config = dict(
    n_mels=64,
    mask_ratio=0.75,
    encoder_norm='layernorm',
    encoder_norm_position='pre',
    encoder_parallel_block=False,
    encoder_moe='soft',
    encoder_patch_size=[32, 4],
    decoder_width=256,
    lr=0.0015,
    beta1=0.9,
    beta2=0.99,
    eps=1e-08,
    batch_size=512,
    warmup_steps=310,
)
Rows from block 2 of the encoder of a small masked spectrogram model, named by matrix and row number. Rows with one number belong to one neuron. Each number is 128 + 32 x the weight over its row's rms, rounded and kept within 0 to 255. All counts start at 0. Numbers have three digits each.
Before each neuron's rows are labels from the 100 clips, of 14848, where the neuron reaches its highest value: "strongest on" is what is common among them; "lies over" is the class under the peak. Only what is clearly more common there than usual is listed. The data: phrases spoken by 400 fixed synthetic voices. In brackets: how many of the 100.
# fc1: MLP up (encoder.blocks.2.mlp.fc1.weight, 768x192), inputs 96-191
# fc2: MLP down (encoder.blocks.2.mlp.fc2.weight, 192x768, transposed), outputs 96-191

strongest on: deep voice (88)
lies over: /ɹ/ (46)
fc1.728:193098059150138118123121145164154140108105123084122089148126114160093162099137107097127082083104053146103170047084141098090092095140158127090138164153162132162161198135179151173121165092107133113106183065116161116134151109137093108089091131182173098094108119114135158157082125098102151121
fc2.728:000124127128137126132071139165118149200138116180135184139119146143113140085156124092148103183127174153159092099090101152141109128078163143116102117138127110134180089092101160177174107136136124135105142128148134036105122086149143126112090132146156105082118121172088153202100137171103129137

strongest on: deep voice (60)
lies over: /k/ (30)
fc1.609:126098105129147115112080140110153068108126248129109157092137130104126135156115120149145148139107151190157130103147084088113123159140095093119151188119183126134116088150103150090186139131052176077165124141089090113096091136089141168129172151181120140112096147145177157144152142120088139120
fc2.609:122131101097159118107112153092087151200162158148149089122126091111180132139135109128103091150117108122140115200070174129119144141086141146133104120114130134140132106133143126075110121119177062141107134108144173119156245092162172076184142071095165142114201129105094148084163134093085133155

strongest on: high voice (58); /ʌ/ (47)
lies over: /ʌ/ (37); /oʊ/ (35)
fc1.569:153125129150163112114130092113123078162133081142106088117132168137127139160128113172142132109099119192172119162151108175096079118132147067123133071122163142065156038155114124188074119104100101085106123125124156132109157094119174091152135137128051162133133130133158111097158135164120096175
fc2.569:149119127105109127123188217102143125091103137092123114126142175093163089047111230136138163112147126118145099106179133109120129120119150151106113042113090106084179160132128138152131158122066150087146110165112077169126196131148131140162087093110109166140081116193148128164122123119176141110

strongest on: deep voice (66); muffled (low-pass) (60)
lies over: /t/ (46)
fc1.169:076187124075202114171117135142163155193126105086167096123125120122148174132140125104137094132109126125144042151197063197130116098122139107123163134106169182150123158145137183113051106098145178116141146130164134081163135117122113107098164113109095153059110127157070113160174107082083095062
fc2.169:095156171070114130089093196169150164088100125157122113141116150099135132091108138150110141128145150152213123143123160125121152174181152128102153142141090148114137083186116162141123137108099167112182121131063153143080062151116154144150168191122107085116123121076061081137160096122140138130

strongest on: deep voice (93); /ɪ/ (72)
lies over: /ɪ/ (47)
fc1.597:132084100098230135151148125152175072142083085121136114160112125170102113123130147156145104143144124220138093130178119113056171111181164127105209102131134130157109123157185116138099099151066107079116174138111168091159151211113142114052147151101093123096157120142126147146126131142119145114
fc2.597:165126181166077134148126144145124192137156132112136183137137117089088135171128133069078078113173149046122185161126132099152104149106123129132048137134094113084115106121133184100192124125160121170151160093126139157137076050130123150124109157120089125176080133102119083075152175141133178117

strongest on: deep voice (85); /i/ (66)
lies over: /i/ (46)
fc1.499:123092136092192144159255153126116093163107091112085072160121132131147113116142171127136138110152099141130136152131192120132090117100111133119126127141112137152100173114150098117161141149070103071077149121128063088162158128167110122157057128106118163195142107170130170154097139097108183156
fc2.499:207186094110088124152086083055084140081103126128145128099098146106108136089107147170131163119104091105106114154140121108115122155157135130174142150139133099129155118200148111230076142162141127157086108149119154139076129105154113103154127130134061103147204136088120139140142096077115149135

strongest on: fast speaker (46)
lies over: /t/ (32); /k/ (26)
fc1.126:120170146153141145145144157173139145144105101135159119121099109140125120129132109119180107073138148157105199100116161107112139116181169128103144122147126070135078098164148143233103116121170164176175090102169159171180130125155133097111149099114095126133100122175197149101161107123108204060
fc2.126:116185204159154119129146132109073191107139111111109128131073163143114103141123120104159130130058087147137135173160163215143114119123178168162104070096125125102094173149092150135102107135138145154101145121160133139131134118159086094146150138119103141109160183098127133115087107096102160093

strongest on: high voice (80)
lies over: /aɪ/ (35)
fc1.743:133110188125104136128102089120102115118097099077092149135145113134084126091137174139110125081101076130122204084111155099134101113185134110034158173136164139084147141113115070188154103121150140153148103127186185118156096095128087074178164091150085086117170138112137133145148135110117125169
fc2.743:110151087085167124108116121063122172133098161149124147110138086108136149135065143164185117093120180205104092115151147176149141070097149117133109185103162143130128106189159182120131138185124143138153097169134141119066110095142117118088177142155146143140175150130076135159207115134109158146

strongest on: fast speaker (46); /ʃ/ (37)
lies over: /t/ (35); /p/ (30)
fc1.639:138091146049125087100122138158162160164122075088147123144167100114105134156141099127119075117074190115163098145153141125099069172140137093115133089102137173117109096142106130137109137118127121119109116151126133154101158082172155108207134093125119170101124144095129164150146156127097087137
fc2.639:121135117062172116161083186103124178087040147103113129126130146136147154132106136142113121051126188120184132183086107164124144142124116112196145125134098119109190112151102103105095145118087155093132154198142162127130096127096141044093151096141116145119069128168119117169150088078098104130

strongest on: fast speaker (54); /ʃ/ (36)
lies over: /k/ (48)
fc1.469:112147157150142135130195129153116133145163087153111135150105102050114106145184131130151099098067143157150182169114177130124136088175145123095188061115139121133087092182141151152100073126140127148164124109148111141146139157104150108159115114127087109157126136172157151103135139100071191143
fc2.469:099096102154169133130135089110137098109145062124117138132142116120145169131119117098133136216137125091174141144154127162095174059117102129153123136103181126151195121108142129122094113051109089101124175043107130149127083116108065117049112109112148111125171130100172124182112147115124087141

strongest on: child-like voice (78)
lies over: /n/ (40)
fc1.628:096178134175118165143162129120109142151085148129129196128105117081149110122142127132117137116114126188114130103157065154178163107173114123042153181157190169082089076186126133135145118159121149111179137123145171165164116133097114183131155091191109121121087102166123117104140172127109155062
fc2.628:139137190195152131153128192164155102090130151105124112126142131145142140125102084123148158143131130097133111141127136153108227117121093092123098184112109139088120106151157176147103081098137082099127126061140138178097081117148058200097170090115094104135087140135164140134122174154162112097

strongest on: high voice (92)
lies over: /oʊ/ (37)
fc1.190:118146119182106140097143150127060135161154142071127142140146099096176137147184085143036126095117079113107114103091104124165135164104121116102147117141169191122096118087163094139109129140182192113116116141246121053172099148135083154144158089172094099172125127101123088136110076113110096126
fc2.190:107085183087129126106143090199106100084121156097088100131159169170102110102110152168159105111081083149212132110146135062140148127148130097094135080106081112106164110100075173096134140143124142140100083105074122090078159113135080162131197112149124138118110124127166124170164175100161167118

strongest on: high voice (81)
lies over: /oʊ/ (29)
fc1.602:089169159155181135128062130113105107111105158091167175128124139078111116093168157163050142145117056158115144056148128097132171190104159134141149119147128166119127169104180050164114142100156146083148195142154142079153096131163070167133118094113078095128150117109210071127118146163115128102
fc2.602:172091115069125132090092109157110166106113102104110163128144147122117115080074132162132096121102178184148119088173127115100136095119156126091138069095158139143140128114107132080176178179110183071108078120116106037137136170152077121093187113162137123105153135147151133176147189085148149103

strongest on: reverberation (74); high voice (71); /aɪ/ (64)
lies over: /aɪ/ (58)
fc1.148:196097058067145125135099109146139172137123094083162138127146113113128181109126108089144094079071145168174131104156099147106114168127128060121121115114174163170139093177102084166118126134160105094148133162153211090135208174169166121176148137158156179136137129109182184144128123078109108137
fc2.148:146136133139160129144169147068133145100123116085114139119128088115124106134112188107133147146139160147097153160155127164176087132105125126130121123125158090132100149174193139129132183166134122142188121092160167224190147129086146123162141145114147132149105123143159015108136150086150118127

strongest on: /i/ (89)
lies over: /i/ (83)
fc1.198:168148210151123149163169092122066071132152161126077095138131142091142115134138154127088127176170175115123186168159123105123136146135116130077140168165056114065145093109127135092132143134048224132171171119127052137171073117097130104118115094121082159184131107160134077098119193138110151165
fc2.198:063134117114115135098115136068131092181118138173139178131131087173083149150127113128087093094062099165122146078110114115117106144127087127105117152137163151215131149176113171145120101153199079149133134123125143064127131142137161185128094165140181093140162129081155112128155070174128133071

strongest on: fast speaker (46); clipping (30)
lies over: silence (100)
fc1.409:114186149093152136109101121092146086163140147118144124100113075162139148101156115160095112145150120130147076142193142102156121109155095105119247113149167106092067129176155187120082121110115121100075104108121141170103217124115162079101103124210133127121102103140158107130212103156076112073
fc2.409:112148082039162112111206104133121115131129171147125222132130136165100136195102113149105092082151123155099126111149139161101099128092093116112173131123107116129095127148113139138152190150124185145089089141144197079159079150122139152074104092154096146145165138162087137162143111147122113141

strongest on: child-like voice (54)
lies over: /ɪ/ (27); /eɪ/ (26)
fc1.119:114170183125157143125117111096017139103108128151106173179135129100121055091137135146103191173130136155109171149138136122201124167156106110111168152123101155081109091149114141130112173136079162119146126104109091110146084140088127184119102071134096119169119183133112117108180155109108147153
fc2.119:112111142165091131112136124118127105141140150152155084123126133157101104164127140135129105122126164149173155098117121144132152066115166121163128018110180072086097139157137115105146150117078129160083140188180117084089157139135213144125063117129114140101077132248119095139112143170164132165

strongest on: high voice (57); clipping (54)
lies over: /n/ (25)
fc1.65:053141119118129157093123115114148152138061113136129145087099120055160165122189184148118154114120105124108085094087132172138176126117137129117221158166120187156093141121154141143099110153127118087164093129179150117152133163108100133126098065105116140129109076118131140168086094099111090149
fc2.65:126115109132142128123082143142139106181116155130121180119107132116080126162139145133116152104090078140162126153150101111129101110140090133124129098131152129145126154195173138145133107127070032088105160177146143158143155106131170146133141189183119133116129128031154185049109132108135096114

strongest on: high voice (61)
lies over: /ɝ/ (33)
fc1.356:105122137101182103117081146096121136131133114091133134113184119143130136118106134090161154119077129144079086156184109132107155156173123092116111103101172109154083072147086098187081132117143114104171129143156130099100186141148134154207167108102114146127152149145131170069150204138117122156
fc2.356:100139158090117140138186123124124070101137141115123131129123156103090069121171140196114128153148156162138106120177138123142134075134134122097138102127098082093113168141157196112219122142005176172113137136072046152113056145118123165135123094122107106106121115183156082099143143173185118095

strongest on: reverberation (64); child-like voice (59)
lies over: /k/ (40)
fc1.697:126162155123097067149137132089092078122160174109115164149141188101105081125140106128122081179161148126132135186104093137161111157142142136137115125016149133188096174134106089088177105120149093122112175104136101105145140104137119170167156150174122154105124201098143111072128200143127203135
fc2.697:133122127146088121133132118135099131180106069217129140119131156111136123133084157105161113111081119162094102121223126156148060176138166132126144092131143139102041113099136124170151150122098153138109112122089099130137091193150166047167142136122120136145160126106094157102140105107128123091

strongest on: /k/ (100); fast speaker (46)
lies over: /k/ (95)
fc1.525:193120096128157128135188088121087171200179150148118154146120148074080096171165084116132081117170134192120150117126135123118096063124155107099149116129152109164081144125108087116136113112147105127096163148153107080138132175154175086151085106142119129150168146135114144075102111114104136135
fc2.525:106178187089054148144126157118157112104092171154173175110103126105125142110132132141112147183174142132146089157082133069149181164160125112155142116147156200116110110143122148127142115108097086084139099141134110187090101108100119207149161167138107096137093115099117069115147125154125129095

strongest on: fast speaker (56)
lies over: /p/ (33); /t/ (26)
fc1.101:123138180131197079048183158130127171126141092141145128175137108138097133169123098101151069123164109121073175142118135102110126148175160106108137084075167149111122096147144149103066111131164149154164134129153131135136148143122100094109147066113087136131135172129125090119130156176109189120
fc2.101:082126147125129118106064133123136108134114098094133062119157157134139113150093127133127173123124124134183184118112123156131137117129118167128113166099109113129199142094076133132129132086161138200106134068162191132130080045176102113125113134131098152136130142155138104163077180074109106151

strongest on: /i/ (83)
lies over: /i/ (72)
fc1.475:130087097124150092102174113105166141123165116175070113167153120170096114169123116177135106070165147160091135114152151138093182139150110097112127069098116106138152099182072166110146128088095105074159144105110131136098149185081183169104140146131117120113097150070140212070139127179122090189
fc2.475:148120058210148119101169150138066143133129181103142174156124106113107104176126160085121110098122095123164128143209171181160077146078056175118127132129123178126091155139124148115124138145226086176124149105099142108134102113165129119129108161146116137138166136033154113068132133112117119089